config = dict(
    encoder_arch='convnext_v2',
    model='model that predicts escape time at each pixel',
    dataset='views of escape-time and Newton fractals',
    train_examples=145000,
    image_size=64,
    crop_scale_min=1,
    horizontal_flip=True,
    translate=0.12,
    cutout=0.25,
    encoder_isotropic=False,
    encoder_norm='layernorm',
    encoder_activation='gelu',
    encoder_moe='soft',
    encoder_drop_path=0.15,
    encoder_num_experts=8,
    encoder_moe_every=1,
    encoder_expert_mlp_ratio=0.25,
    encoder_slots_per_expert=1,
    encoder_shared_expert=False,
    encoder_patch_size=[4, 4],
    encoder_conv_stem=False,
    encoder_depths=[6, 6],
    encoder_widths=[64, 128],
    encoder_kernel_size=5,
    decoder_norm='groupnorm',
    decoder_activation='gelu',
    decoder_weight_standardization=True,
    decoder_widths=[32, 64, 128, 128],
    decoder_blocks_per_level=1,
    decoder_block='sep',
    decoder_attention=False,
    decoder_upsampling='nearest_conv',
    loss='mse',
    targets='escape time',
    residual_init='zero_last',
    optimizer='adamw',
    lr=0.0016,
    beta1=0.9,
    beta2=0.98,
    eps=1e-10,
    steps=8700,
    batch_size=256,
    epochs=15.4,
    lr_schedule='step',
    warmup_steps=1740,
    weight_decay=0.08,
)
Rows from block 10 of the encoder of a small model that predicts escape time at each pixel, named by matrix and row number. Rows with one number within an expert belong to one neuron, the router's apart. Each number is 500 + 40 x the weight over its row's rms, rounded and kept within 0 to 999. All counts start at 0. Numbers have three digits each.
After each expert's rows are labels from the 100 images, of 14848, where the router gives the expert most weight on average: "colour at peak" is the nearest of a few named colours to the mean colour under the peak. Only what is clearly more common there than usual is listed. The data: views of escape-time and Newton fractals. In brackets: how many of the 100.
# router: slot weights (encoder.blocks.10.mlp.router.weight, 8x128), inputs 64-127
# up: expert up (encoder.blocks.10.mlp.up, 8x32x128), inputs 64-127
# down: expert down (encoder.blocks.10.mlp.down, 8x128x32, transposed), outputs 64-127

# expert 4
router.4:447472402467468587458505534506500534485450578549567489459509434525542489504496564542507451499515464448449500436520467486432453492472550535587483491550492514466461530497437475449453540472492516
up.11:521485491540466500462518500525441556491470449515530490557489526507447489533539412542532495558487489415439506504589582538519476509538476543429496480512418485518521479499499495534494544507442439
down.11:464493554435558452544520498526467467474496447515446409539565557543459459466477532497486503472541552552509450475493552445547507526503511515543427515566509497455490525579504558502519463450505514
up.12:468509496410416520510500501545493483536527605532509424470511463496482499423549591546471484489533527417461492474392480440461529529477434450510510513511461422535515483556515485488534493565498443
down.12:497503506445556579458516475495500523496559514464488526551561444468465492571533478457490530479530444433475511539460418532478515491523505530464502528499522498467477488565545511523502541528440469
up.13:551477473513543497501621506417454573443482452476560444544481522546514459529449452539523479473512451464487515450534433522409511464476541560529500446481502485544459558463437497530435529472510452
down.13:475494539493420507463516538496510453469523551511489458514574553515451554474500527529502547512497476549514514512494614490462566482437531455492453454508488494458539480472560453439485489538486558
up.14:570515513420495441452455448461420474562551533505478490552503508455467513492458463441599542414486524563535427542515547447529520541544475455462442521545490515494561485527548506508544444555546533
down.14:552508502628469444517376470499528503516492472458509473532465583531490530403454498456437501483499478503541526525483510436548523469513488466466544508560509457536568495479538519420425519433483513
up.15:571544525450529426572544499549469498424464396509462505586518520488495448526452414475567565476437542495521529461518502500517521485463468509470577448468501518495474547516469447498510510486546572
down.15:509471483481502487477534519469509512527519524453479500505474487538485472459559491577453468535508514448566533507489475554474462504526567556496513448472429452487470531528448478509517543481495445
colour at peak: brown (58)

# expert 6
router.6:453485515422478630431484477471494454510505482471440496474533452484525489519467573486524472501516488417465652487522558505495491552533526495530477500492523496503509453486456511581501494482468487
up.11:495471478565502429525533456488594441512507436453451590554510541470448454511476429468518533530504481518503564461479538557558492531513496496439446464549493567466542519420426498529493524548536496
down.11:503498438495490455476467489487499451533460490505544455489448472474521440541473571493555553545531446477493515513558519592525581556542556514496417478437380557491434523564518588478457508464567512
up.12:451538547526446515583495554493397532465480440430499489526486501564526474449490511518452500569525501496539435525411484460493517513444499474496445525515545455448504463439506479534472471488460416
down.12:471541509432508523474558570510607481488492556454573484513560520479493536475486497524513486523511446490483466586513603478439555495465495572428469505541540496475505549472491465462472503474504543
up.13:520428563532511512470484470486565518455553476520487517479437490479425522570464537371444512468528515465471574479509492490565480482510492548424536503499529530559577513535506555443450446537552521
down.13:479487531491526454513481536547492502530426462470549485554550518493466485481534480460565428475604544477500506518529597490545522487523493475538565489504514515516502434559455527427512453493502457
up.14:487507528503482493597483490476402499479502518477492490476524421539508503415494543523464494490524477509534459505440402496476526507469537452497484532498539483408465437488574508502506467479464470
down.14:534535544448502493534486547491516476451574491525521502521525470537480569394507527533569532479460475581498491533511607486529509466456383506529473526554530497506550526432576409471502526438483489
up.15:486463553506482516479472480559542531485534559446498549513413448484472520480450543451387506473535547487519528459497511470552478535508529574435541571533517491512534487524506492478513556525500409
down.15:471524535479522538531519503502462512480442536461599471510638423493458463533557479434568441520531535453482544501495570469496519482540472531511516505513563506557461503524516554476498472445481534
colour at peak: grey (41)

# expert 3
router.3:485519512593506527515474472437451519476494515524484526515413532518491514593468549470562507496441541510527416515542444481458519443589553492551490504473485471544547502471450571593456482555575519
up.11:501477539492479455510492451537544481470481470510479545465498494474478470549564517510551564509444547516588522456517543498455523449417489518457620406496482518545500554497501467490475482565454489
down.11:479537567520489500536448472494436505465539517509422453499496441560534484527535490553477480477486555505493409531468487491502491525452532555549566466514529481518524457470421441516499471483455479
up.12:542439514516444407455447509473510481459559475479449535493519598492452551538500491428487511530442529539544457541541535499498526448526466513461522475428458475534533508537470567516446404552539470
down.12:481497547560528511499450523429504533521489487458562588522530564553473488498523463459514459541491523527551508466495473566491493535485491532493495518457428515510536456442502534489561441465486459
up.13:462503438511482548475563463449483547520448554520529514524549460553517489489526508583463407474496481485478469473486401529430508557511504531575456546501491489462512520435459487497483515461448586
down.13:513482455465532523497524492582506486502526408567570489459484440523506521515522540516499491508484518478475637500450434561463546575495471471508481505494388568509482508502491496509497553568489456
up.14:543466497488461403476478498485513512511463479514483533537559584483463562579481453454525578501513486561513440510449502506517445461538465496467546450504474517557527532521506514491483406556550476
down.14:560509567549499514548476446497436483515491491444435465521455608568517479523442506499402467505536548573504517501462509502510511524493498477535533466467417445467555485474472496495507470454445509
up.15:506456519507465573472520473473412517512496560551540421533499444535514415436452506513473478524472494506506469516480454496532539488511492534461438570529533452449504507566505495532532541392480516
down.15:478492562469527542502512501524477482491565476537531498399536540514528471499504483449445479519505482509554567532490449422532487548478483519525461532475504476484476474520532479527501503478541499
colour at peak: blue (25)

# expert 7
router.7:470596533488489559489496455462515499524552563503448451491440508472516541440570479497466489528452514496478517523535523539525523485491543504509461550487443486494525479531487500487492563532605489
up.11:528470527520473501462536474433430490533549584533536467502487442521467443506503528516459550484508542434556519487503462459409475478486573531481476514516495545491448467564484501549493484485478482
down.11:477536489504489466525522505532537514539581536505463507467531500473485510495500514514474496562513496517512585525487446375409556506488452518474453518572587510494460512486474465520517437540481505
up.12:472465510496483459498540514491450502440524472536570468444550483535415447468540479505445488400539535488566491520515490533503494522514370469520551496478461507518448488502544550533559425505504482
down.12:527496577508488433515540494497478465466511539528580529519503523446467499391526464492495456520526426486559507474491473452483535517451489492438544531512527473515482523477561567455438511445548525
up.13:516542514535508529518509457552511495477401460525484506486518505498532495467573485552587507457445451528496473553472568546488483484390519504573544477479556472522498475475509525505566463519479510
down.13:491466492501429503418570404525474485440470483565554463495480492482474546466512511499449500493466460455485471486481494576465533496429514567505494408422511501453441496521547550515527555552500532
up.14:469435504479541513476515505517412456568594588538573554414508505484475442478506506510401462497534507537493428503486473555478481502455473457535532481471479509469465486492570542465504473434455480
down.14:552472474499509567546537518506444500575558554536553533547477481505458505457511424541423522462557402521466527472505459460483599559468477494484472489475504490485457498427544549487491483454492565
up.15:441487523457502456483535389458466451475525486482581477571500436515491433468552485518506484423540526444528440565532507487510477539540439528434447582514471502474500430529515499468506479557519468
down.15:445526509536462510445483535528468502522539472482469536421470526570481560445467480494520516530463486387554520494554471396528514457545488521453493556522548503557547542474537496503486506497527523
colour at peak: grey (36)

# expert 2
router.2:438484391488482528510474534483568485519411473486460539453592484539529487523460542539463489485465451526468571490528481628511524493476495478547489457462542494491482511481454482458508538461496504
up.11:550497539526473466431517459490427504496516496554530531525481499476503535480460453449530561454465493441483416478485435490491531483511485535463513520516429444548469527537524477490511507553486482
down.11:440469495501483506516446548550486465515546467558457473528527432452545492526503489412517513516526584527511539481477493522470494539552530463489455456483521522521509557584476510519490468463469487
up.12:502514516535490432418559455468394547508502469516526496492493590503447481495479426498577532525441524575486383517515495495505547508493507481437495513495462541537455542489546451502501501528521468
down.12:468535580547532474504467434498569503560531442458505533521600554550406464512508515528448531469518514487507524552587553472557508550534487496540499531496600571436513493529470480520488524497456483
up.13:486474492456466529481512498516527406428532526513430548494509401487504534477492580503361532506570549448478555499513450497583433522476512567500474475511480491467530454487452477482523502506534494
down.13:531559388541501518391508444518540528453474487472459477476450443507478553437561484552534474489459544442477506513520519608538498456439501525501455513553464529552524561461462430519512511522518531
up.14:467458484483486563574482472455533477478495527523459493414503360469500467476513555502352480536510487417475599492526456514543520480477538494493522467490481478485463410524468514501460517514461500
down.14:559534413556495495508533456513564501484507465466502502519422494529509518484467432537514521518459444422497518491550555575502521475503487535458478453530414502537459556461506559487495457534484493
up.15:468456487425512558545508497471559453451511517453471520458510354482522445491454522500342480477515492434437627531507463507551496501480488490533555479496470486496470455504500444533497508482465438
down.15:591581453577462462441515542451512528471465480448494488469452528456494492443525492530518508523493418465501548427543462545525494469457510486455508481428412517540434560499501487528466512526484541
colour at peak: black (100)

# expert 5
router.5:492618491486544512458479514521552464447508412452476478503505541518479556501438449499567547450462499508466447465548527522474493471530554452487457472437530475595550475471420509494472491455560489
up.11:410502480518466521492511440461523484543496511550481507451484517488492492496534527562548505508498524493527497539529505501426521542482489462533515424439550522506485504457464494468447441522437456
down.11:480473428504512443541524502511485486502450464536582489541476483478495508526490488554495506425484510454485523485538484594504591576549494512492446427446453501528484507526463577522468509513523452
up.12:487472532571434484486491493471464600544472478556532524504517547519514429577519511503508514526567539532552512439454525482440520478600442515450497480502492489524439508457470484456532504553482499
down.12:500463459491509521489503495571485470488474445494485479452482562505522482556467531497370474537537541593532509540464503555437541499527534476487486516513503461464519441472477491478523499480442439
up.13:460518471490475547436533561461558556535497454492530454482520578497533544501486477528560447530454449601496417475533485528461478508485573492519511513474570524510504518487450534440522584462552501
down.13:559506456542498544491485493467399489543526485479569486434479552471455517454477514480451490519430443514541571482505476565457481501543467524498451569459483479518523532561566436489464561512506529
up.14:463485468528412525435474502488565559602516481495463461440477560467466531474508510561533467545508497551471566562527511520466541534501469477518516522451555520480486512465482496513495526551480513
down.14:524528441479535515540507471503527533565489451508549521518524513450430415494495536446479490451544444536510561449552510579473448586544573462496458512374488505490453509496518469521468597533532433
up.15:495429479440554436522518477559418488484469534485524485481535495466547471495469502494452554429521501494498447505439530514489478498481417453528494463474441520502449446608600528526515479505444493
down.15:540497508482497465465504529436403527489519528495492594445560505545525585466450521449530467504466502461561496444432514451523525465522400524506537519587532508497491562456611538496533494530540554
colour at peak: black (73)